From a checkpoint of a small image denoising autoencoder.
Model: 8.45M parameters, decoder norm groupnorm.
Rows from block 10 of the encoder, named by matrix and row number. Rows with one number belong to one channel. Each number is 50 + 10 x the weight over its row's rms, rounded and kept within 0 to 99. All counts start at 0. After the name is the row's rms in percent of the matrix's.
# convs0: first 3x3 conv (encoder.blocks.10.convs.0.weight, 336x192x3x3), inputs 60-74, a 3x3 kernel for each
# convs1: second 3x3 conv (encoder.blocks.10.convs.1.weight, 336x336x3x3, transposed), outputs 64-79, a 3x3 kernel for each
convs0.272 069:51 50 50 57 48 50 50 50 50 50 50 50 50 47 50 46 50 50 50 50 50 50 50 50 50 50 50 51 48 50 50 50 50 50 50 50 50 50 50 50 50 50 50 50 50 50 50 50 50 50 50 50 50 50 50 50 50 50 50 50 50 50 50 49 50 50 50 50 50 50 50 50 50 52 50 50 50 50 47 08 50 50 50 50 50 50 50 50 50 50 50 50 50 50 18 50 50 50 50 50 50 41 50 50 50 50 50 50 50 50 50 50 50 49 50 50 50 50 50 50 60 73 99 50 50 50 50 50 50 50 50 50 51 50 37
convs0.273 094:48 50 49 50 77 62 53 60 50 50 52 50 50 50 50 99 51 35 50 50 50 50 50 50 50 50 50 50 50 51 51 50 51 50 51 52 50 50 50 50 50 51 50 50 50 50 50 50 50 50 50 50 50 50 50 50 50 50 50 50 50 50 50 50 50 34 50 50 50 50 50 50 50 49 50 50 49 50 50 50 47 50 50 50 50 50 50 50 50 50 50 50 50 55 50 50 50 50 50 50 50 51 67 50 50 49 50 47 45 62 50 50 50 53 50 54 50 50 31 50 16 35 49 49 41 50 50 50 50 50 50 50 50 50 50
convs0.274 082:59 50 50 50 50 78 62 50 55 50 50 51 50 49 50 50 47 70 50 50 50 50 50 50 50 50 50 50 50 52 50 50 45 50 30 50 50 50 50 48 50 50 50 50 50 50 50 50 50 50 50 50 50 50 50 50 50 50 50 50 50 50 50 50 50 50 50 50 50 50 50 50 50 50 50 51 50 50 50 50 50 50 50 50 50 50 50 50 50 50 53 50 53 52 50 50 50 50 52 53 50 49 65 52 50 51 50 50 50 50 50 48 49 50 49 50 50 50 50 53 50 50 50 59 51 50 50 50 50 50 48 50 50 50 50
convs0.275 097:73 51 50 84 50 51 46 52 46 47 50 49 56 50 50 52 46 46 50 50 50 50 50 50 50 50 50 51 50 50 99 50 53 47 44 45 50 50 50 50 50 50 50 50 50 50 50 50 50 50 50 50 50 50 50 50 50 50 50 51 50 50 50 59 50 47 50 50 50 50 36 50 39 50 50 50 50 50 50 50 50 50 50 49 50 50 50 53 50 50 50 50 40 50 50 50 50 23 50 51 50 49 49 49 50 50 47 48 50 51 51 50 48 50 50 49 50 74 35 44 50 29 50 25 03 45 50 50 50 50 50 67 50 50 50
convs0.276 105:47 50 49 49 49 49 42 51 51 50 65 00 51 51 50 50 51 50 50 50 50 50 50 50 50 50 50 50 51 50 50 53 53 53 54 61 46 50 50 44 50 50 14 50 50 50 50 50 50 50 48 50 50 50 50 50 50 50 50 50 50 50 50 50 50 46 50 50 50 50 50 38 49 49 50 40 49 50 50 45 50 52 50 50 52 50 50 50 50 50 50 50 50 51 50 52 50 50 50 50 50 50 50 53 20 50 46 50 50 50 51 46 50 50 40 50 45 51 50 50 50 50 48 50 50 50 50 50 50 50 47 50 50 50 46
convs1.272 057:50 50 50 99 50 50 50 50 50 50 50 50 54 50 50 50 42 50 50 50 50 81 50 50 50 50 50 50 49 50 50 49 50 50 49 50 54 50 50 50 50 50 50 50 50 50 50 50 50 58 49 50 50 50 50 51 50 50 50 50 48 50 50 50 50 50 50 50 50 50 21 50 50 50 50 50 53 50 50 50 50 50 50 50 48 50 45 50 50 50 50 50 50 50 50 50 50 50 50 50 50 50 50 50 45 50 50 50 50 50 50 50 50 50 41 50 50 50 50 50 50 50 00 50 50 50 50 50 50 50 50 50 50 50 50 53 54 58 50 99 57 49 50 50
convs1.273 089:50 50 31 50 50 50 50 50 50 50 50 50 50 48 49 50 50 50 50 50 53 50 50 50 50 50 50 50 50 50 50 50 50 50 50 50 48 50 99 50 50 73 48 50 51 49 50 64 48 50 50 50 50 50 50 49 50 49 50 50 23 48 50 50 52 57 50 51 50 58 51 51 51 50 37 61 50 48 50 50 46 49 49 50 62 55 50 50 74 50 50 70 53 50 50 37 49 50 50 50 50 50 50 50 50 50 50 50 44 50 50 01 49 50 00 50 50 44 50 50 50 50 50 50 50 50 50 50 83 50 50 50 51 50 50 03 50 47 27 50 50 46 50 50
convs1.274 083:50 50 50 50 50 50 50 51 50 50 50 50 51 51 50 50 58 50 50 50 50 50 25 37 50 50 50 50 50 50 50 50 50 50 55 50 50 50 50 64 56 50 51 57 50 50 50 99 52 50 51 49 50 50 50 50 50 50 50 50 47 50 49 50 50 50 61 50 50 50 50 51 50 50 50 50 50 41 50 50 50 50 50 50 50 50 50 50 50 49 50 50 50 50 50 50 50 50 50 50 50 50 53 98 62 51 50 50 50 50 50 50 50 50 50 50 50 50 50 50 45 50 50 50 50 50 50 50 50 50 69 50 50 48 50 46 47 50 50 50 50 45 50 34
convs1.275 106:54 53 50 59 55 18 51 50 50 39 49 50 42 50 51 50 48 48 50 50 50 50 50 50 50 50 46 44 48 50 38 50 50 50 49 48 49 50 50 50 81 73 50 50 61 50 49 50 35 52 50 50 65 50 45 50 50 50 50 57 50 49 60 50 50 50 45 40 50 42 50 50 52 54 52 53 53 66 79 51 50 54 50 50 50 39 40 50 50 50 50 60 49 53 50 50 50 49 50 50 50 50 50 50 50 50 50 51 42 50 50 50 50 50 47 48 50 52 50 42 50 50 50 50 50 50 44 44 50 40 50 00 44 50 50 52 56 65 57 61 83 53 50 54
convs1.276 089:50 50 50 58 50 50 50 50 50 50 50 51 50 50 51 50 50 50 50 50 64 51 50 50 50 50 50 50 50 51 50 50 52 50 50 50 50 50 99 50 50 50 50 50 50 50 62 76 50 50 50 50 50 50 50 59 50 50 51 50 50 50 49 50 58 63 50 50 52 50 49 52 52 49 47 50 49 46 49 50 45 50 51 50 50 50 50 50 50 50 49 50 50 52 38 50 50 50 50 49 50 56 50 49 50 50 50 49 48 50 50 50 52 50 38 50 50 50 50 50 37 48 50 42 47 50 50 50 50 50 50 50 50 50 50 48 50 50 50 43 50 49 49 50